Rows from block 2, named by matrix and row number. Rows with one number belong to one attention dimension. Each number is 128 + 24 x the weight over the matrix's rms, rounded and kept within 0 to 255. All counts start at 0. Numbers have three digits each.
# q: attention query (model.blocks.2.attn.q.weight, 192x192), inputs 96-191
# k: attention key (model.blocks.2.attn.k.weight, 192x192), inputs 96-191
q.5:131149119089130135091110125131143119165108133136133135113127102127088128093135110123163130149135140124131086118111135136126149101130166098152141168153159167119121114113108118149128136174153172117165177108179108120147117116141112098177164184127109106133164133135157102137144127167141125110
k.5:138142123126117106157105130141122141170116116116126134123117173094155120159133130133128132158151116106150137161128145127122126149102089122147129134140127143091133134114142119132081130133147140088156143136170157146112185123129107039145128154152135093144137118171155077132158110114097126069
q.6:161084088142165151117127096153128124107145070086147116118128151133113145170136146158093129098120146153151123106138109136116137124137179122063122146150141110117049148136083176134143128118106152132080123119107159133158135180133128102128130140144156148072197135109106090136108142153122152138
k.6:146103141124150177118127131110147129151134068093119129089060137117114110180149161176153153086129094124143140097103173124139140111132122115131096105125127122060100155116122147140128139101115129076079113118114183139156122113145046091107143178156141131104126127121137121127130118172161160140
q.7:138138126144156116133131121102174105129119099128119137097096132186114156129140150102087142126126146148128141148069124076161135113174149127101150166121108152127110160142118123099155127126127143172115144082135129094109116128123139181172102124136088183146128124160110115139138130159128123123
k.7:146144117146123138125130122068156163135108117107086085169104145150166139160174194153124116114145087159119135115120108128129124129129162133134137140115121102118066171093124108129133142121099186107139126146149144107102112115128137148145103148133157128122127120148129145142166150123149114143
q.8:090111127100137098101134113158168126096130133145163111184110146129144143137128181103120131124089134195099132124126133102148109127116102119119125108141128135141120135134122118126148103115128130143129112153113158167127162133120120141133152118123143136087171130160097174127127131117161113124
k.8:126156139093123134133090117141145142139120104122107145118121132148146132132107130097119139126119143142128108118110116148115103128132025112155129116168096112181106174157148138122143123130106131142104122151130139150101081126096137146139155137114118166156171111114071073107158117131131152163
q.9:105134122126109077125120101109160143160120158085117103137130159196152132137096130157111059122146132129142126068102106185152143154175076143096116101174160133089168133125137181131107125146154123078140124130133095151104130133146144166119114205065130127133143118128128159103123134123086143130
k.9:112099150106125155123164131131131097113064151149135161145074114119163130147113137056118131155115134117185169129120140121147125130111125120120117132137175149112121149135096133128150145151141133104144131132116071131081125132131148126156153131148115092130159120155113092121127134146159071183
q.10:189119123114127120127129164158095108106098131147160086179140105103123131118131110118161175118088131120097170166132123136111109146140098105135113104121122099084128167128113111159125119151120138096101118110126131145151079125173155130124120135141118060107140136095117107116092114190167153133
k.10:158091108127136118170132125167119126126125123084129128074124163104134109144142103135129125106121148124127142100148150139094147140108144151064160113183141109162136107171128145120130110094135157116137100143127102111124114143127137098124165132146147134149135148095126126122100143112190146108
q.11:128152112165125101168129146121137119113125122139111139130180128126138129107094097154118162109141144129092101115129135128116103176116156108144173129109143148118120119129131153057138139141091074144114092156126118167086158147122113134139156106148129117128128136117131117130150141135161070125
k.11:138140108149114120156128122130125127129132143113110131159146120170102157092153129152097098128139099164140114102150185122120111162131123142106126102118141153177150126138134137080126136160105162133128118135134062136123118111130142175128134103109123151109124144119106160150146119135148119114
q.12:098126089129119098125140081131128101088154168143128133128142143126156141125101102158127102105160089124126127153156124090085161157145153169142145107134171138142100150148086123104120085118122125114167132136146102111076143095127146142118123171170122120122081147138157077116112148145100129160
k.12:090145098104129120134130136133102138124124129130119156148149170106137126107126073157155093083108126136162119103154130156136157174124122117127112127127147128168088147174111141133127045132163128110129136115138105114110125103130123128142134133129108052144132134139188137127127116146129120153
q.13:123103123127135126179133147121131138137145161138095085132169098123127093125103102088145112064094099138116136119125121157177125128116154114129146071156119115128148185125146131144162155143140154121128178127109128117090091138144180157108127111099163139102113140124100120115148113180117129144
k.13:145146079133128134159156129151136125114153125173144123135157113130122137124127058101131130097106069108122134136131138133128125139116118137119177098123137128059145134165152111115159131069148140117140127125126146142108117123139119137096185127170126119109106120166130062141132133099143172114
q.14:128069143109201158182139153156131151144079146116092083114114106131123093177159132138082129122123170106147137157129115131140112155125106122169123119096117090133164137126147107113141110164159109128122132096091136114129098163144130132185133140134140162144085111120173132126120149110125127127
k.14:075126128128152155122144121124184127085104175160117115128120090116086127114111135162137124117066194150135128146168144128130143109116126139153118063121127073131153091097121153101119167161150137113150144131130172095125108124123119099156136115128144117127129120122092117159135164130139077127
q.15:127071182105122128104086124132107124133140124105148119142153129134116126133141063136126107163130143145185143140167125169114138132159116127128106109198135136063116104130134105119149120108144119128131159130126123087087173163103143118130132099116136055170128132124106120074122128091148174070
k.15:128109131140142114148102129169188119143112118111167129161140109109126095109129109113123101158114102121131130123130063132073169111146180139092187085144125167111113149121113140084118091133132139118136109096126153105176154122112134160167147162108113144127178143112106113070152084158119122146
q.16:175171103150164123087116074112161113099081133118139097129129138137121097115158140081158136150112108123106158143142083142117128114104172137187130181093153113118155136159152117158118180111102106116128158137136093132123104138125077128150164120168154129116122135122076145101152121107113159122
k.16:124142135137149133113094129137185123120104149136094113114125129128124135150121134095095133143141130112127092121138125158118128160108125141131116146118108114114151144116145204153136106093176119134151151145094106121115147182090106108122088146062131147135115141121133150136151128130137111102
q.17:152135142119152130119152123095127120135122136149130162129092148125107127104168152119123156135102133154115094119118129114120117116113128157107096138152131129137130186129129100103069125109090104185099147109148134166140146152125129135112161110102061122150133160111135110133166048099135117130
k.17:151130130138135158140156146107179111126128117109112138165143129120150127152133171119116131118119123125076130132181133140113138189135107136095091170110111106124057098110111087112121143122080075148112128159167181131124150123095137103102128101078117116154153131064135124128143089107121132126
q.18:125132075097113134150132090121117110167084121113169098135110182108132130118131133193127122155097142114062135127107141130105169126127140105158080115109103138136129123127125127120146104121093152160131107106164122145109162097118110125130110147156189148131113151178132167128141125134064115088
k.18:133110156128119119124129111108106117133131126134159130134093130125120131146116144157082163163137124122086089123120147124117114129138122132159086139125130131126095145150149128108121138119148134165209128130139136155140171134059133190131077130139141111118137155090100167129179128189132076121
q.19:133125166115140171126152146118081118114127129132162121121185112128060129130068177100063110156147134137125128128165124141113143123124080121138149119116171120107142155168150128128121143130100066104116111116130068128148116155138123158121158153117111151112162108104081161115119106100106124143
k.19:122114160130144185125136158134098150127109142142094164119151122104134115161153145059104170146145109138098150143156097168132110100149073125122110088133099126128134129163144118113109129145145102152126117138105101125136130134141135142103171149077120092091158141128052135140108115111173086091
q.20:131116119152122128124070156123116161121138133122127119137141145154105119111107088129155146125088098120114109140154128070076189123118159122143170125133147162080096148102103195103116124127126097100148150125111132113173129110115150127117128132130124127081150118170139134072168121117127163134
k.20:123077161149113128110105099115061117130147101151166134128115119126120118134131121129185143141136111130123136115139140130148133141122152136132152149168087153089133166096095136133130121126069125140149128120120075097121135161081120131109128132105150128146106120120165071122150126134143156110
q.21:124134140153105098141127130169151116138109145128129124102137119128132122097102085129143103153105098113128138150125142166111140147148114114123159113121121127109105140116123174156122123188151122097146140090141084114130161129131165110149148165145126088125060141154125129139127115087103129144
k.21:115149149106131147139122110088085129132079087144153127118127124119130120129095116129162091136111141159096125142127157158112123142123128128121118131112121172107135145070161125127152107135163086088135142123124121079099147152147149115152096162146152124130098133155121108126133131120130160143
q.22:127128128186137131121123124147143135171126144173089175109130167113135131131173076111116118103057111125120124115154159153133162143136116146140122127115120122166164127115157076112207119122151149125118134116124118155163128113121104132115099167109129132108127126117108096156126143083184176140
k.22:135107144108093098133105130124144128131117159149095147160151165134171135122097129113116126085114184092098116132140106138123105132156186165137151107131117146057125104136155140110151172118159128103123201121123193146130132129174129083177121194139123117063117129129114123130130160085138137086
q.23:137110134143150122107138148149121103158133134093148130139128133171127123140115135128066141132103163135102138137104125179085101176100157147117121124109083166131064128164098134101135111142135122095071114126137130163131121115133096121117095146137122124130078124121111141164130146101148149139
k.23:130097121112155107140156092129110159157107106100174105130133129130129160144161182146110102153092141163118067109124146158112133152142098133123128129130129120117113156150124103166124160147169138106061101156118070113143104129136156162127118152098112083129127161127127152111135158138137163140
q.24:127113129140087131132134147092171120097142179118127165126161115120102126167142110040143126162113077122122113162112147124142106131118158161139168120147128150143125114083119157115107109130161129144116185161156095095133079138127129114081140117110103142140090097138109132131082150099135211156
k.24:105100115166095122164134108119085140129143130135136127146193135125143164179081108066129075134122097122142122159109127119131170120166143187160150126152123113134170128131105111128156138133105102123117113148105147135138118108116136151134172097084124084124149146117146117088146109132127157106
q.25:128104083140046121153151149131150091085151124122097129147115134112149124116143118099149130133121101112125131113141149122122126131142149146094134174189131137174130188112158102121158143148120082123154104101113112160065136105141144133113115125083143113174097123122088129116170128110116149160
k.25:117150126172108123121141162113101134113137133101155089159134122110102106172090109105153162149106134099113123089130139113130155125149157168119111140133142132142128154161121140126126114106159131121132153141149133097069114123131143136098126099129136101101122115123099125126149134096142097145
q.26:142145078115129128127146139104122128139123133156134139152129127131107141138115106124119128146120114115129123132128159107062136155210135087073131095105109152129129136187133110126132134102093106124103143128054124162147124122135118138132117079136122121121116133139118138147146129113137132158
k.26:127130116091111137131131134124134142114128149105095107117162089101081146122122122142158136133104146117088148109119142130113135164179173107081115076127097130146153183110145138124113136102103122165135206140078116156115146133144144162115111087150110109131112136131140142128158120141147101100
q.27:150126147114110115124143127154137136082172132145136101135096136081122123112086121114147137129152140120163069128131160117129105121115126106116171162120171120131125142118103119092126121142119148120151157187111109109114091113113113125167116122222172120105145126132186058100132092102134136127
k.27:123138122130129120135125127101144116096180136100094128132165166103157141114077130120139149127132057152176115171123136138120123135112132097160148170138117075123129166124145129074117119170158129127127173089172096140124105121131121115138074153117126130160121107154145123148130128144136164143
q.28:185139149144163161137119184109136142135096126112069214104116132100136121175076130108147121154162110144145103112135113115127170112108102143125110154073148114134150115118132177105133148117111154132128111085123136100125154126156148097112135133131130118116157128091119164133098168154114106146
k.28:124159132142102166129123166145131142161135138129116192091179155133159157168122124128155149141101133113080124125047053120141148129087151149136102133129137120105127117133100113110141151118067133173123098120176090121132153139136180106103102127164103129104129137083129105158071146107140129122
q.29:137093116125126124130121134128133103113130138113118161142124135156168113134117148128126127160102124122145130140164133153129113104139137095167124152122129128143186146110117124153159118149083144121094154135140168145117142173115130099109143129170124128126109074136160124118128133187112069134
k.29:152163108126141123126070114127171137181125124155140146120100096119139055147117116162204128139112151125125129162108126120130171094128132101162099148126065136127166139118058142139124126142128128139167108141117137134120129131131119115120127147151149170119106091133113124149141085107120131111
q.30:130121119115131126155124126124125107063141111121111141163123182116117140138102117150139128128131136094161127171097125123136168108148137154105129109113096144176116130125129124124137129102174062129148149079101163141196051134133124116095127189136147127133121136126168152116154123120123163089
k.30:132153115118139100104128133130123128105117134131167126141090169129131153132136106146187141108134108126147137144090093143152113100128068122124135149139148182197126113109116068103110150117130091161140153114103107141138152150122149116096108134165161136112122126119123091058071123115141142099
q.31:120166126190095103113103112108103146171176180114106128121128142136126126154103122151111089134113106153093097129176125175120116116118143120102090121123119125146094119124103110079110138148126137171079138132159084116111114135123156087135160145106093151179148157129119114120117144141111139129
k.31:100131157087127164115102090131144102128137154143122118130129154154152148124119128165098113138124117111100114120161128127152156108120104080139112120127099134130111120173142071124086139125108118117131105147129091144090191118127149100153159113111129096124125127123160111116165155149086123169
q.32:142156116138099124156137129120119075170142137146146119160067130102140134136101103086129129131136099103159148119105133128145143159114094128136165134073105099139126142129129121122129091128124112128123157111152123078153112118126159131156122132138130149168124123138121125118150149149137103121
k.32:088126099101135166136129132115137099134119110165173105139152138153151128132121106100119096133095109131128134088136126159157132129111132106149156136111143113123184092104171126105091161138111110126175125159101109107099122130111153076144118127073144144116128116139167143131148141128144164124
q.33:120132121091137110092139151082128138138125121134147143144162087113085157132133168142173133138117145159143153119136100142120126143131080155143131101115138125106112130132141103086123124099107138119135149125107126162136150119161129181108168107126107132156116114117122124149134126075066141116
k.33:123109134097113128109152112129121142117122140151189137112136109057184156148134110073134124120123122114122143140156101127108146151136117093118092151145126131175122171106129133136128113131088120133116156106075135179118153098152107138168133082074114172132146157137134096114113149139111125102
q.34:132111107164150149169068112128126119115099145121143122197113133117152125117128150183111120154107123128122129113149157154120167120096112097134088127098155120133182126099160137091120108131163060146157115125108138128115093146137083140106131128109139129128098115158140116131123139123146136133
k.34:127118166167130097131099127130147081060093113114143139129083107146129125128140156121125128132100169137120131129085113074101081159150138119164120108078129153155140152123141142108114132114104097119142115150150067144124113146160106155129160135156127141129093111119122133157123111161141119130
q.35:123134129133131146161106115154151106095143132124114158138088141114102158116157088130121103140136131085133119057132131128111119111079152125185175085176089122159162164190091146123135118124121064168126127159140089085128131142126156126116117129128144152143151109137121131130166085117111157112
k.35:117122140129127119117097111144127123124165125151136148107137128132122142099134147130102149114140096114133142104137107127111125148104140095156123155152103156122102138153099110108135104128144062135114137132173143140110132123127101130098086166118133168086163123159141143118138074093132108118
q.36:161130150109129104127136123165098099156133106124131137149122110126095132169131091122130126121134131115094133114108122116107105127115103149097142151158118174119119145143110109116105152107119141133093110134128095120137117130119109115103120184138162158133136119150124164121097096128122130121
k.36:132101182135182127128128113132153145071131153095163125116163149102091135141144102113182155084148133126112125143157122140166143111142113143136127133137100153120142070131120127131128151123153155096104116127142099124116047091116152108106124119112113096141124114134142185112111105151101133156
q.37:140117136159113126082118150104128113120136123130126116113128146182112054138100117089149117159141140140159123152101155123125119146109141128123158111133162129146111209108148170103121169145140129120108166151148119122099115084137119146089124132129147127155093129116152130082153128104155153079
k.37:105109135152125132120122127152104152135104148146154102141133129150112125161102125122113140120147084133129135180126132183151136157126129121102184137146138116077122191115119149103128138136130124089144145115115119135122109113144115149102131175060118139156096123127120114107121110094146140148
q.38:145147117096161118087112113138116153125141126135129151119115141153130128133134075145123100121129131123131128142134119120142103110104120112128135086146179129140140141097123105141119105129118100124092095128151141149128117113092147100091143147140123142133131125142104122125167127099129176149
k.38:103130128128155105130130130120079114081144109148114152148134135145127123086084151199121121129147102162145138129146106087127133156127136168120155108142134134122116111115086116108079149139141100128121128151132190164089145146133138075130127129103125165139151151148129145144097113162123143153
q.39:141111125127169129167123133112179122124120156142151105128116135156115133130131109125122138130119154191139151112149142154104117139088074133122098136101111116110131145131126141111105129125174128130119115127118125090128100094136151146104144177105142178131135114139167116141103074124146125133
k.39:146133127099170136155115103141142150114137147128128110121158127162149135194126127116123135128086137099151141130134119100138156131120127138146138143127097127145087125162124115117138217115159086105147131144130122148113116130107128124128179173158117154108173097106107134153070091110117092128
q.40:133135116104163154114122129133149136128130139164110120129077155127112106134166129125128151128107130114127128110159147147132149201123098176109109132161173098127122138130074121124106179125136068148144103117127175095152131129108133145109142164134140138135107118110116117124135153127096101157
k.40:164088121130145144125119133202135103120113116136157129134118143118131133119128123164103179098098127133119095125131131155152101175136103112098102151119129067127132120143127143126129127118106105140134153144139134101107125151157124114140074149144125099135162169113068136100051139126104119167
q.41:086148074122162093128123144119116129147129129124150071130118156147091126160110108158113130129089149152112088172132112121097124135095177130116114137120130132098140112110140069073119133127142130119111134101090134124117162142169151109157162143142136133176163148099129089138077126080170114157
k.41:123131086152147106131063107158123110131136128138115126132120139144130155166086112160100128134142134132124133106107175143143132138133122107100126106126098111145125150117128094137126127106164157138114126154100130178110129135153153122134114107118116139105169124082127091116124133153100132134
q.42:122151150133103139140103106108157150131131120170164194127138110127107107126142126128093124170114118100148120067160107127133109153124168138157146119102114139066126120153142132165115128135157150183147117109120156097110092120102180135096128157137138159090088114133124131131183121133110125149
k.42:145145124136141086186133138149117140121123085158108163130167130140132120124147140096122150131163119101118116105053113135138129112152126102136108116162114128119117114146141146115142123165092103123150100129145136135095069094096110128147111128140094123130091108159113126118107126138134128129
q.43:128131140124104115130113129088142128145137120127121102095158129131110110175088112193117148125126110070132094135162120124125138123154115125180159119090129156073116137137165096130145124153106144139143139097185149143130117080136094121115135118119148178156128126086142170089162104143118129158
k.43:128127130146135128112131125142116139103124134175127149198114111120167121137133134127124090109155112118126095087089132103122175118154168074125131113138152141142142177088134121121159119137119143107184144140111093130106150141123119123112136119098126122114119106156118111117145123095076147125
q.44:120148136142151175126126166173161117161102128163142124126129135143117124119133105112125130109115132136134126128127130130074109101106155115108117107142158167181105147133098156161136126111117149063156140117145176120156129156107085159123105116140164123112116127135161106141155147128144132172
k.44:148130143097135110154077117151128147124131073090133100123128124102108117131079111125105113126109133110126144136200118166150152144138155127150163161173108101070160136128110129129134122130129133120111105129123149142138088097127102131114136122209141162159102109104111126128123107128144147101
q.45:140123141124146122126128130102132130123110087139117123163123139125128130128176127153093134126137121067153128103152082158107117140140089096118143127161153138122143106131134163188100139119112131151198122090122135134115140126101151140119101177129149153098127128128150091117140135137117121146
k.45:127143134131144121129149154132120124136144099111152136132130130108120135121114118113158114125126112122117097126116126130134137116149105109117125153194113164082109113140122179133095130149127131114147161116123226101121115134122109137160125145130124128134108115093136162153124133167124096104
q.46:106145093131174109138109135123097101137139151131140149131125117116109093104121148127100168112133154131156187099117148152123119113151112110108136141119108135124143156154131111152143126142171141119149141125057153097112096167143131119144120157172120105102121108121143124125123148121118107077
k.46:134123088114118099164151145126155161160075098130179102128133160098124127100125179128162144111118176137099143133143128164146108107131128077119138139085109144169131136125127139151160137137096125129122119123086110112121104154140113098127124168149132135128109139130146121126104127125178108106
q.47:129125127127129068119121115161132148145145113131155123127099163161155080126144121158095164102125121098135124111136175129069144098150125157151114128097128100121151153165125108138126130108166151106111152117139110117088126137125149134126137092104107124120124072140144134153126095143116103134
k.47:136138099103146119111131110095113151121108099164127193135106156115154082106074153111103153129104138105120130115144142105085091137127161128121126143162124132187128131140127118123140114132147129094097115144148096106127129127108136095136118179120137096138128078160107155131116144156112104134
q.48:147099111126142130144136137133082105119126113116138122143148150107103156158117076142099151119130105141086127131180125131120136098147118099164108091136088120142148111094115150142139093108125118146142140077123136119133115108078159128133120184097136128130083156165114122130139112100155137118
k.48:122134128149154164113141103096089134106110123116176128109132147111096176131094139129155142174147120164185143116138144082109108144143157122145116135164150148144086127131109144134133132103112152122113110121180136141121120130105109107143130116101156121132108130122111103095183116109119143182
q.49:074152104121129083134138123119112094146110116102115124133147137110089165137165122144128148134153106128136084159094116124090161117151118119113160129136117138166063126093137092162134151127115138128131190118113177127146184146107161153100115114125132124177148144097122115112118124156135106103
k.49:141122120169118176149124127137136119157091125127133150120140109112134127134119106127139134129129117117114103063135129120141131143048167114147131151132124141152085114133177105072138139111142151176097137124171126102084191129118130144083103155153154122121146111127120109093149110126125053171
q.50:152140093151077145140127112100129100132118169147126122133143117117127149117107115095170131088174132181189104173072102126116104141130128128143112135149162125119173147160133129167092128162122112106149171199106143106129150148089128139122158132114142173179136143094176094102114190151139131139
k.50:156144083103165118150123129179105162132147127118131130133089082145136140134130113121117172095123127094138114163113164122164103123084186115084139129158142137110146116122128150174159128152134130083161124123126129117107164149081133143129126108116105126114127126139110125125143133102152131098
q.51:105175127116133126119080185117148148136122136160160173151093124074127122128113130131129127147126131139125090115094113094128139061127166089129173142098112139081142131151121110150121139068152126160128111126081142165136140129128128114174111109102157123138131094127119142136130129119121180169
k.51:146119076100131142122133108136139094126172093132105156144116115116127126152120141127135112149123112147122084157124126124116127130126111151113180124163125108107148130133150133143125132113133144124152139120114153186112130119157148122162140100065166139089126107132149135134144129165095126174
q.52:113114127104126144080098100120128120140128148124115138122096100116129130120110100122131103142163129114154141070077121141145129129140137113102143129137123119166112141123150125136156171097134096137130153120122131139133110087127109139102136146129146167151155116160161163126158112109129138112
k.52:118169142143112137082046123141164107119118103111117147154121123154103133132125123113146161130140093166167126142076113132138136117145103130121118114152102148168146109127128104120117062144113100117110128148139124141094125136143130126046132175118155131121132131125126163113141110125119119109
q.53:131129126123130102142117170158080163122167096169168124121138073114134126135144121064140124106169124148137196116091175088131103101155090121127081197113146149133131139152096095137153130133092153127067102146123124092135120113181163134118088126136140104143127128123106129113092114118105130118
k.53:069131139130150143097129143132134134131152127094155106116111105128153111126155107124107165120208145131138141126132139130107097120135112114167139120078128149124134105164144171157180151165127091127094096109145123144128150124123120074113146135126123161129119165128135129115118069140130103117
q.54:129131098141126150101138111156106110121136160149128118105143130128113105092123144143152121120106110129107143082103140129117132101106125116128129130163140180125168122168179122127093127172138134116131151127122126123112128112180136136140154130128152131162069095125114129127101127134124131128
k.54:123111135127126097083188138130121122118160136144127172128093170149143098135139127127125104132119130118127126136173128089126128102124153105124129141132155140163150098122103166178120148143132158117121128093119124130097129122126174110137133085127117120082138100173089103126096113119078127143
q.55:156126129128119134139134121085136124188128155122137185122136130143143138144109172086140111131101124104108144154137154125155149120090136135137156186110130184158200133106129126151121131065186089122118141132117136132090127135132104120110114176120109137135120116120099126117137128106095125127
k.55:130155068134105135125149135125114133130126142133146111153131108107142100127120082132142138177103108152166116147156125143104199129147167118147123157121133098119155129091137128121169131111119104113105138087114128147101098142154135123141138091107120107096104127128102128144131166089123156128
q.56:131073127124132158122127147092129131165111140171100106141128095132095140162087128107127134162090133126074124142113128171128119154126102197114112154093064129128160160140120154108085180134123122145123088063142139130126135160151110194125114120100143152131131135102099127143132058151135113136
k.56:130150109160073153147137112118116146165099181153131078168161119151060139141124160136135149170108123139114152134136126127130130135104148139121058159098128145127135104129117135150149125115117114093118148116107133111177132130131129129126117091120158117150105126132128094099142136129116133111
q.57:115126126127122138096092144113139125142083143148159088118150132127134131153129176105147132182125078085166129172130154088122176129117130141170165129105143135125084111129129146133142151121101144149119166129185146137136123135101075163080164143134152159103113119150210099096163114111146143134
k.57:160123137127110157180135153134171133153133124096161111156145175093134105132116092090128136160164068119151131141156125121145111127088145116121133143127124132124153144106142156099122073160134142134151111150122149102191153143139126141120142131099183105128087144117117120126127123137155121062
q.58:151150100131144157128124109111098131112138133086173084126109118135128132154130128148118134114184107133134150179130107076127121092166107118128110120138099153129087159117110153126108128097138085128145130132117093103114128188126117129173111159124094119077132082132125149100128137173142111096
k.58:145122166110129138116144162118141142124093123103170112167098136142121128155130104128108121139131139164123127183146128077110131103147106115125134129119162094105116107127150130096142123109146151180155126140138112115105118105139143127175137184172097167143112090117149145142135104093187104142
q.59:101118156119145137113122130125082133124072115150128120116137139121112142095077154172133124141107144122135153140114124130096116126155154090117167109127152126096126110140127142133123139100166106121115132125107126147132091156146161114128074117132212123099141117109156116157132126155095122101
k.59:129126147145131118159104161142143181171102141122156130127140090138126130110134145169108101155110135093151084139079156124116147160051124108085117120095107156112114133069151114152134134138128157127160117102130191137111128179148149070117112148152159100126106105100129138115079127119115147182
q.60:141145137156167136129142090145144073128118119134127127124138148155141156126146206127098085180150182175126123109124109126170149090100129113157109133132177105137140131116159122137117143178134096124120133097140142137137125126158062161130142178116164153128129058113129110138097139121138100174
k.60:128142121123131147119164132146132112125134129129123167101103154108161105109078159115124126148121131134147150143155111125131096101181088083128099123196167093102184107122069129178152138128096140133173091109142135127102111138108075096119143128094120142136131101097077160093088147152125138098
q.61:123133134138156159113137165149121133101162082159128126113115127132191132152148158160124112129098116141136081128126147133129142119125150120128115091109184128130127124133084145136120159116142129136130156111140144109107136147151127129124130098159123077102133146117116116147148098146132129147
k.61:113138125180153113125183140162153105101110096139123109117138131120146135136115150123155121084114160115109124128136133121143073120118133091093159098129174135125125165142135153148142101098114137115130138150114138120156101145121158109130119126126135168081094146118142179156129086111131118125
q.62:110149120127148096128136096119146130124147119107103152129113116089171121133127145135104076140146154171147112175173115108109146080127094138139137167086146120124142129160147125142129140115129096145140147152148125149134101136107161127117081158123155137115119128171098142141114129133132132145
k.62:148066118131118153129103082150112104093138101151112121121113109126130133135133180099106067128168129173151139187125100121118129139119095123115143135108150127097108140113190105145130112130128156132180126153109117199115129140100156133160187112132182118121130110107146141106112130137101113142
q.63:071130111153148114145132132125153128179135151150078144097182134094104199152160116145112165145125096148157125135129087153082144177121114162099127138129137144118113077101121140134105127065132103109113156130101115106161147089111104127112135120119100137130128159148133152116111128121136143167
k.63:107116163128147109137129086127151156136137128126110153124169160162113174127152141114122131158124146128111144107143123128131153139092170168112128140134149153130073115101151127120082136123118138100142124155130062106150095144094134166108126093094133082135146160095145158118102153095133081138
q.64:140122138129120113099102113127109146155124107073125123162122127124140135130127146150138086141150116157118076151153113137116128135142148128037118158119085174126124137104163155131130132168133139118127114128129102108127135128111095156118125119139123114115103120184139152124120104086109170137
k.64:192122157130051148124110142125154109179154059118110190133132140128104120110135130070103104173155127146134121154153156113130178132153125129136108158108148146126125134149139105117117114137138147098074174129119105132113155126109115145137148121102116113160117126105159149114118138103127114107
q.65:113106135135137099157127177092132090148125137129144134119113093124187167111111107123134100186115073129106104103120103110120099129139125122124128150124155121120050156180110121148156136173129137129098128133092119079129173105127146134141119152126135114130112162099106129132127078102115132132
k.65:072115153164099088098158090097128118097138137113103103141100141149132131117126117162130125123125129142139153125204107095173133130126064147119136112168122143122116164152138104120133121131127116106109131108141137091071112130084136105143138127124178108143109144129175095139165122150126129105
q.66:177147130077129139151122078112140116087137193120117143119145131140120096080133143131118186101164122105148130103131110084151129127112066151114128118144107120109161112133124119167117120172139142144103127126141124073170153128085153105109174128134115169131132108126109145137137102128107092082
k.66:186094136115142126118107129127132133105113131096115191150059112142169134113168077141132192078161125129128125139099120149161130144134118141148090129136170141165117087091141134099096096135135126150153101116151135147177112082128133133142150170149113156114140126174136114129130143128120142140
q.67:121086094141147129157157109156113138164186137134118118117118128125153114130112131123121122119112104103144140118147126100151092126106191127133153158144087123150106127143128149188118121099120128152102129109139139128124114152161132156129104121132175168119115129114213140137088145140096090126
k.67:157102115159123097124134146111122136165120121124116128121110116144193145123143152132115159130127119156143140118155109079148137141074146119186139161118078115125130105116124120136118130120111111129093123147130077099116150125131147102092105093094130119152138133132161134155049104144116132121
q.68:124146125139063139130129071139166160143095126136127123103125150109118111150121134122101146147132120129133105094131154115141183089140174151104100132141148133155098189117150069077115101093137088167167108118137145062139131125146119165196131133118107088107121167119107166143142125114143119112
k.68:091135126127097110077144125104140109176127137194114119119179124080145101169094116078124105128125115141090122128131118129109089108174135101138122070173133124156131169121127126121112144115098125163128164149166086094131101156137108181168135158089130141144125153132162137107162152127129134129
q.69:144158153134135188147114108139105132142085132083180144166130111123152108152156129134067126137120129156147148186142092129178111117106106169120127095138091153096127126133137132094144169159122134097084124132105099163151130125149173118183120103139124073118124084113098161074091103115149155128
k.69:050131102134121152130106122169109129120126106104131165129133135143095103130130134150125076123060128145136166116195143120175186122135131154132112141123143135093115136154176103158179183130131127123078137113089093118139126122145095114147128178155098126080099090135113140096115117137158132104
q.70:141120141127117120130108127143146124138146116112114150108113104120115133173110118174132111142179105147135173114123156152108141144124137129158142167156125128164204173130097137122170114118118130130121123113132152127069115130147140153156137061118128100123093143090104130091150101093103176104
k.70:062166153091136156115126131153139131172118124137100118144092116116102123117151128118083146182091134156111116129126144091118123151171130100128155096161111104144143141076122111084147126129130178126145129132130157127129122120119128146166161140107127162151083142123136134116134064157122133082
q.71:125134087146130136140146118136170092139137139116116105139127138127134129122097098107118139135167145155047161125118149123110118131163138181169113134116180090127089097152162130085115103179116116118144155095114128126127120136114067120136134099113099142129136131134130124137138151131114155135
k.71:100170110125141136128140146131145125107100121122138113145112162139130104129091133129120134125104145085119131100130098127145167131186126142161137106131157158130153067147165127139111154158126128128138149120101105113103147124067111148107122092094086117131107098142115134151115157117170115098
q.72:117147133131117140081120140118125114124133110130174127140141108163137164084080134152143163131126111127132187125167064079104133142170143109182121141178136143151131106116139087077110120165116085108119147141097174116137118140156139136123117139104098119113114089158148081150124134103114128119
k.72:125129068143136102070118122135119140126158099159173149131125140145173138141139133128133128122114178056162140078138147107104129083199120079142139158156130119124125149125108122164178136129142102154087146132128133090127135132130121112128114057156085154117081111112125103147131159121154125141
q.73:129148124185128081103126101151113082107147119189134096131137115198133104122114176144128145159107138131119152095167148132154113148102143130130136105173129137071097143131126123095124166134164159110120112155124122119128108115126128145137047139112126111136060151110175091119102155122146121123
k.73:099132157132144069125102104146123130164127082128141111115128110150117129113149145143071101124109139098161180088139141127134134120184187110110148118176162122131093149129080139148147131146149160067137094128113121107128080114146115116137066134122066173181127130140126115096111165136100168120